A small segmentation model, trained from scratch: adamw at rate 0.00086.
Rows from block 7 of a small segmentation model, named by matrix and row number. Rows with one number belong to one neuron. Each number is 128 + 32 x the weight over its row's rms, rounded and kept within 0 to 255. All counts start at 0. Numbers have three digits each.
After each neuron's rows are labels from the 100 images, of 14848, where the neuron reaches its highest value: "top examples" is what is common among them. Only what is clearly more common there than usual is listed. The data: close-ups of made-up surfaces with and without defects. In brackets: how many of the 100.
# fc1: MLP up (model.blocks.7.mlp.fc1.weight, 1280x320), inputs 214-319
# fc2: MLP down (model.blocks.7.mlp.fc2.weight, 320x1280, transposed), outputs 214-319

fc1.558:105088132147115089062113165135160176171053150083095125151096164136072145127112152121115075156143133116090115134137087129152137087147127092147136111137089171138109119071108110144111084069129125103152090162190130149137133122138127168119105147127088159139169102107138138119170095115140156082058157105148151167122112117119
fc2.558:114141160125162160109139094134116160124153144160112111128178105188184149141059152123166097096132113161037142119076121135136156150112143106144112136156088104110138119127143078137117101135099099133205101090102140036150179220158175171101088123142174090125138164155151198195185152129109031161124112141199169091120145249150
top examples: tiles (36)

fc1.483:102142150163134116099060085091161099150129147155181165138094153105085154156117100112171087087131137098114091114212158121127159094159156141085127167145144191156123070093136131096109088099061122128123137131129147157095101196100093077159092139166096176111130106155149134169096144113089075159143095136148081136136123105121
fc2.483:152159111124142106119080174118117203126149133150122119101141075100127125132146134139184174143105168109090089147120126112226090114112114092120110135191122155074127105159128134130157171138121158132156122130137145064128151114122129124114144144174116069059152121169098157162090145171130151097169105155232098151119146220137
top examples: specks (73); stain (27)

fc1.116:101121099164134105162171106135145163027142133168089186175240091123140106126135115121068141127133115111102122100177096106092096119144137102124165148158158112072094110190094088135165152149124116117149134115120101121097141108136105146112114115124076165210101173157112106115129132071142122158169138165150091150157160182106
fc2.116:112078156111110160120116152147153133104096152139159162125136109140118077153077070139097160136094128077174121148110089149137112184157147125090117117191085120149000076155085154112076132158121105060076140117160161180106098127145150133117131174110186097145152138115156092120119133164131116164092099118106186106091111094109
top examples: scratch (55)

fc1.616:130149173144164170154085132100115117131098153163087142139102145126105136122152107167137153186112122153146170134199119097124079099077122105135117144161171129118109061158083121192144089162179108085177134147123066147097161111167136164127092128087150152086091171119100121117157126111104121158150160157102112135118156176102
fc2.616:118152126114136125109063161184131113140137157164086153123143107100103098116084093140137122112068127119156124140138111117185101138162152079125120080143159086113090128161122164108106112191101104154130120105114077000135114141140132152115092120111165121105113152131142131128099125216168090117128150190243154078120210255131
top examples: smear (75)

fc1.304:135097183125136133114185120111155080091103070130152182097094104108118112141174118128088086130136166157098041176113139143115183140104149061168178079116140081099138132152136203080149096168211107141162074099168134199112101064096106133083155124119133127110116123089167130117122091103101182136145129169120109129112133131093
fc2.304:122159116165130197156164153115175122116178164137156138122094135146146138179151151195191125144142129076165118138159068112171106164113146078062114132115130120143158122143195131174147111129133144137151094125114203118069125131175121103118179175099117136141118085133165080039159120129120207129120115134159113096111150149144
top examples: scratch (97)

fc1.92:119077175139070139114146068120114069092121079081128116126177147104059142140158153125120114107113179122149113130150184103172102138090129121119106110137125116143140091148143134156097150156147110168086149105069104190087138177099107161095112140127143161105099124170136117144146084147133130118146086141116108146164158148122
fc2.92:148156097114143129088165118123070151100119114163162047122136131094126132172107137104123128145134141140097129131135161060227100113089103095182120167126118101120048156113109116100125147099155122091145163136140149122107112106171148107111176188139103098079142030102107169100133129122082079114199107120108109097145161102120
top examples: stain (100)

fc1.718:102128065156095104110120113131055123149143111117152129176112100127088105177095120113127146130107126144167147133110158104152076157159104128094096155142143142159168104097132078163092187149091149060156111106110078095093138142178136121156140167108112119134113132161130109191155113206111139086157150175086159146165090160117
fc2.718:074107146111139069148161136167174144125088172142115179154077148098144122156064131127153096195090111121171163157090126077122121178099188128136147130099106130135110124097078125117124152160116127106165118154129125028123158175138122133131106166087150134175068150171136164099131094208157112153054077168222156093099131250131
top examples: smear (100)

fc1.108:086135118108160060131095127174132100113174140119148134142107149156070131132128119040113118120137143110184105102112142132126170152172192156112115097130136182117173125128126176139142137110141097076174110135088142114142119169157122131131115107098113210130085118148140090138156110163126107178163108141113129096138119181141
fc2.108:068174129181137070156095112149147134138148108152099154145086099081107129142097137181133160133146131087151110182070094105162087137109122071120167105135123183079136149155139181142138147151059085118050109096104104082156198093123092104137089150146128161089085152081111054147130142181137125147111077145193145068113141237110
top examples: specks (52)

fc1.211:104144160167111117143089112115102089159158166118139124120079096139100146150076121109085147090100136175145166125104179160132143067074126134088168179097162144139139140181185114088174082191150156150112111102117129111101092178088102136131147149107177121108168125159094144115201141171093168124142086137085126129117117132152
fc2.211:161084107078165136126111055176061130150149131105120121118100099112125076111172163154171115145093179126093130158133087077161117109130067172092167130173088163135118095128129147094137152123147144117154092122139103046137143069104120112146113140164132164060128102095122157142122128147099062124162121103207133123141117232108
top examples: specks (100); circuit traces (28)

fc1.647:114089140160112107109150140156114170160147147091181089177077119108104138116121135084097123080097124125067074102102148127131144129110149123133169051114137142159105126140065199113101075112134142100087145095167101109138091130149172133121163186162111129138148184153159167138107119111134130188124118147120161144099187085116
fc2.647:075121083109157012089080108111111112106115186098154106082173143157146181139084143152088143165119102153099114154199142096146126127168109111153136157124099091119122098110132146084103057161142168122122176173108131045159152182163143133100118157094080113134160115162149122170083120170107078158173094147197094086116113233175
top examples: smear (100)

fc1.155:114108174133110102126164042143127157103106095080085116131128132175153143069114128155139078090173079109191133091172114126093125086110096159173163204107152126135176121154128137113138126191112106104093098098092145141122153137149106089162071111102112161096074159143098155139103142087115160078081122127163046133073172122127
fc2.155:147080093124092145092141112118169130162066136150110106136088150096067105129152138144148149093140147088098095089125104228114166115114157144123140142193143153158128127150135118116143160151148124164055109128138142093133128116156152087169212144141103149111147090129134194078141151071105133133123128123182109093111120184122
top examples: scratch (98)

fc1.132:124054099121056108063113177136182106143131154098183153104097115123133119108120189121119121147096119130153093160160111167145168126139144133115182068204112162165141157148146116156113110111152121172104124172099100089137118129108130134083152132152147178123148126160145127159131112073169164101081152117140087161148117134124
fc2.132:126172089108175215081154146142139158086138138129107076085097097124156099192067088072103136125102111098177110100152112082187106143113169121097057158136048134117129112054104117083170168123135215121178125127149128110072149170177119097165105150099119142115106092082120111139138110149117144111214158114146082143149241154143
top examples: smear (88)

fc1.21:078118195127179124153126109102136165170159126205127103092157165118095176147072117096163108134110161169114121114155097169132127089121175138130148132101134121197129096080136120179084077093174129158105131118137046105125128153114148126146147162148104135139157077144134104118135115151106057169177090118138103153119183131095
fc2.21:119156141080192128134145114148174133135106061161130063089142135150167161127130121123159063147085123142131169101162066102161125117068139138117168111146077164084112094103146065094151124121084075078134147139127120085146106108097121069098109170146110114053096115163151166130163102114108120124096109144161076119145127141116
top examples: specks (100)

fc1.138:073036160188132108090112158119158119084141065094106141077116166129080148133141119134125125144089134131159123112125150118081135107146077108190114180107121154118157160109068149165080055095079045128089083164065093158119100142132132134056162083107137174108069135089165087119102108075124149118116143121181111095109165091137
fc2.138:160171099149066132093115129138141154133117157126121044143079123179180226111146145141136124144097080185107102145133113108147125096105157090108157099126080172091147163140157149113167131107073070154109139095095106099146111145088068145130170123138078095071124164170139090125111093138130182167114119173158065143108123134112
top examples: specks (82)

fc1.123:102190153157203113067098212094124133075093131203126120144115115108111157120177145173095174108076155140160157128113065159100070112172101133101108206114172087197131047079124122172086128136118166135124206130158111116134130127107085130097083126158126149055137094108114109122164160149129128179144100098145122134130096181108
fc2.123:121169109118149043169109190153118079148101110139147139115112136096162110167130113104201202132122146049148168088122108136130135102058159105110122116112085111065107149122154126166187144164117123134101133133138114111146134137074095090106158149147136124064135117123136186131082117134138124111121133173168101165179132177109
top examples: stain (54); tiles (28)

fc1.366:106133125174074139147113130109139098155127107111098093107077130118151116176094156135052128180158097176152153060101146127131108125081125134114165175147154116106137158188125054054170129149095131108125141133084123133125115098125168076124131087132177132077163109093093183120203172133182224155152139151128160138129120086166
fc2.366:126064165069133072149117075162108116169115107090169140107060168128113167094156131169099128104154155154109106124115111130148104133142104126091162150162144142159155129109129031071113183132134152091122159155110122081115107111110118098145236192128103186117145104108116106111130140140130150139130147101227125165097165220117
top examples: specks (99)

fc1.696:131119131123158154093160160150123131111152079135129122144145110126105138081153150135078162192155081124134045168130138157102160151126081115107189069106129096139131128115108142166113142169179087176143194139144129096123098127155182166142087122149090108134113142116210112121129111079144122112134157127110143154117108146094
fc2.696:175140110108117180114103138085180111115136145157192091098121074105105119164156110119162116086109161036169102087144095078129164120116073137131080123137130154178109060121178106140141144135112174100177161126126106079132118109132138143121081165141119137121142112147181158118144102096097144119204157119157111124141198148117
top examples: stain (100)

fc1.352:082103140146133119191129129182058143098166132156139110129115091109064159100075108139101115161100124106160133156133137165213144106121159100130134084163130167155149051050159095184153144200170109083123129168055143070137147168137155146065128139126089133070097136133053134185177128143209070120177145136051128146119117211113
fc2.352:144154141148107111104169126140134139132095085080142073157131151050104115124076106159137149102121126064132110150122108100180111123105169102121099163122083128123161142092121117118195145136125172103152157063097053152106131156106142097121070156160126132032110114147142111158105126166146077107203135165149110172156194123089
top examples: stain (100)

fc1.296:116199124157165090127124069135134061064098097157165121093207146149128091137074160085116108121187157165124166060186115070095110112091142121133113109185131145099126141150127079109129142177084114094099093111058113141089071128107126120135103112089149156143135132126095152129166117141087084116098136143100141118137120207157
fc2.296:152125138122176144132099099139075168100161147170173137124146092162178125146107181119165114123132143159098106131152169089076156094117072109123134080144139134121133152141145138193144148097116187126131093143199124151148123134161150144112199146113174092121099081134102117145120159096073095004126153104158155084123084153130
top examples: specks (83)

fc1.33:102143117101133145115149091147151167170119158064099150185212149126089119151103148150161119172110136131112090191140122098100122133155184147068147182104137175118130134116112157093126083085195139104151098211102128127115139140146104200113125157095145144124136168118111089064154147114092164118114211147091059143132096093055
fc2.33:112118093191082079083159103125126073066132179103175103128081135144188156169107150158083082131137124126099123121115112112146120115103080150172157143086071119140148121127107127118106101132118102120129124061079128152129145105157148173101171190121111128103169108180063140235118145134091102160143173162118172077124131112141
top examples: smear (90)

fc1.388:125161082128053123108049076078113126131091122129070125126170200160152117126171111090185135123143152128128180087153136085186083124169170145105162136131150126130137104067111081146113135111110132126060119112123101154129162180158134191110096147095098106137151100104120118087146088149134147077132151119125130140120158124149
fc2.388:124136148109206138113147090145104099121117130105107130166129141151085161126091132103158107148120094176137125124103122131075167117135150106174148074076122087138155134100114112155159098151184161106132138155152131023122121056130109093107112122124150182154102134073154069152096102151176081101087075056253113147118122222128
top examples: scratch (88)

fc1.708:127103146149160105154158161162108107139108115104195169138119075115151087135147147191132127145149092139136115121182098088134116094146166172072118191163134090112166102120140120117118143102114084221145102089115124143066108119137091090121134135139147143153149053109097156090114134145124139133111097111136002187117120191154
fc2.708:207192104118123155183143161095154123120128129198115173089089120176082120106149078091094154131160127186136165114153088171150091128148111106086075149114143142139129174124104117142132119132079117194140110140199127088110121101133123134143106114142096130148116144151184078127097137088136218097160119109191111153109165255140
top examples: scratch (84)

fc1.282:089161106163086156111151068087171049084148071091090159063166132133106146124132149079134155101116137127103063113099121147135145163118170117140137096152157084126158131154169148138126125160166094115106103143115117157139149083126111137074139123112111178127156143154193128113113108148086106110137101194079081110144132163134
fc2.282:109102158155102140152151127093137177132168161119155152058097145086151117122146138156165102129074131099113110177187104119184121159144096104077123143102143159110129102186162084151121139163102155086128104092085102070074129114075142164076168127137093160136113136106139157062115137162118187094058090104222119146109200184126
top examples: scratch (100)

fc1.676:096107169113090094119070058080122141153093096092135107096157141129136159134159133090087107137083168104199043146123086152078093101109099093160146161087066114136186152126069081129132120101100147092162119104104094134138138151133138129143089131124171108151111106107130124128087137152112146137150097096113131132109131108164
fc2.676:161146098177121103117137146159105122141127164085153162161157118152086119164172116166101136150113140103118093078123126119186122150107162105127145119155124146136082178143169120124091102111151156112178168171119081030102126117116104099132086161121115142133118102069174088094160103167121045176112048182242139084058092255137
top examples: tiles (42)

fc1.354:078163116129030154117096108062177045067116077161028112086129163148089131130170131080093139164135145092139131036133098119147127116118069127134119139083121131129153126083092062173136146120122146107154130115159135097084086185152151102134074146110131163167153166133096114144152090106126132148138040162131089107129181127143
fc2.354:121105126098122101111137184144036060113127194080168139110151155175108140125099141159180134150150143130122159132154117170112152083173103127122130108123166168135152084134133179159136117116147084080101128160134110104104117024129109142098064087109111136138122109070121078123083131138116137107178090126187135095091092197149
top examples: scratch (98)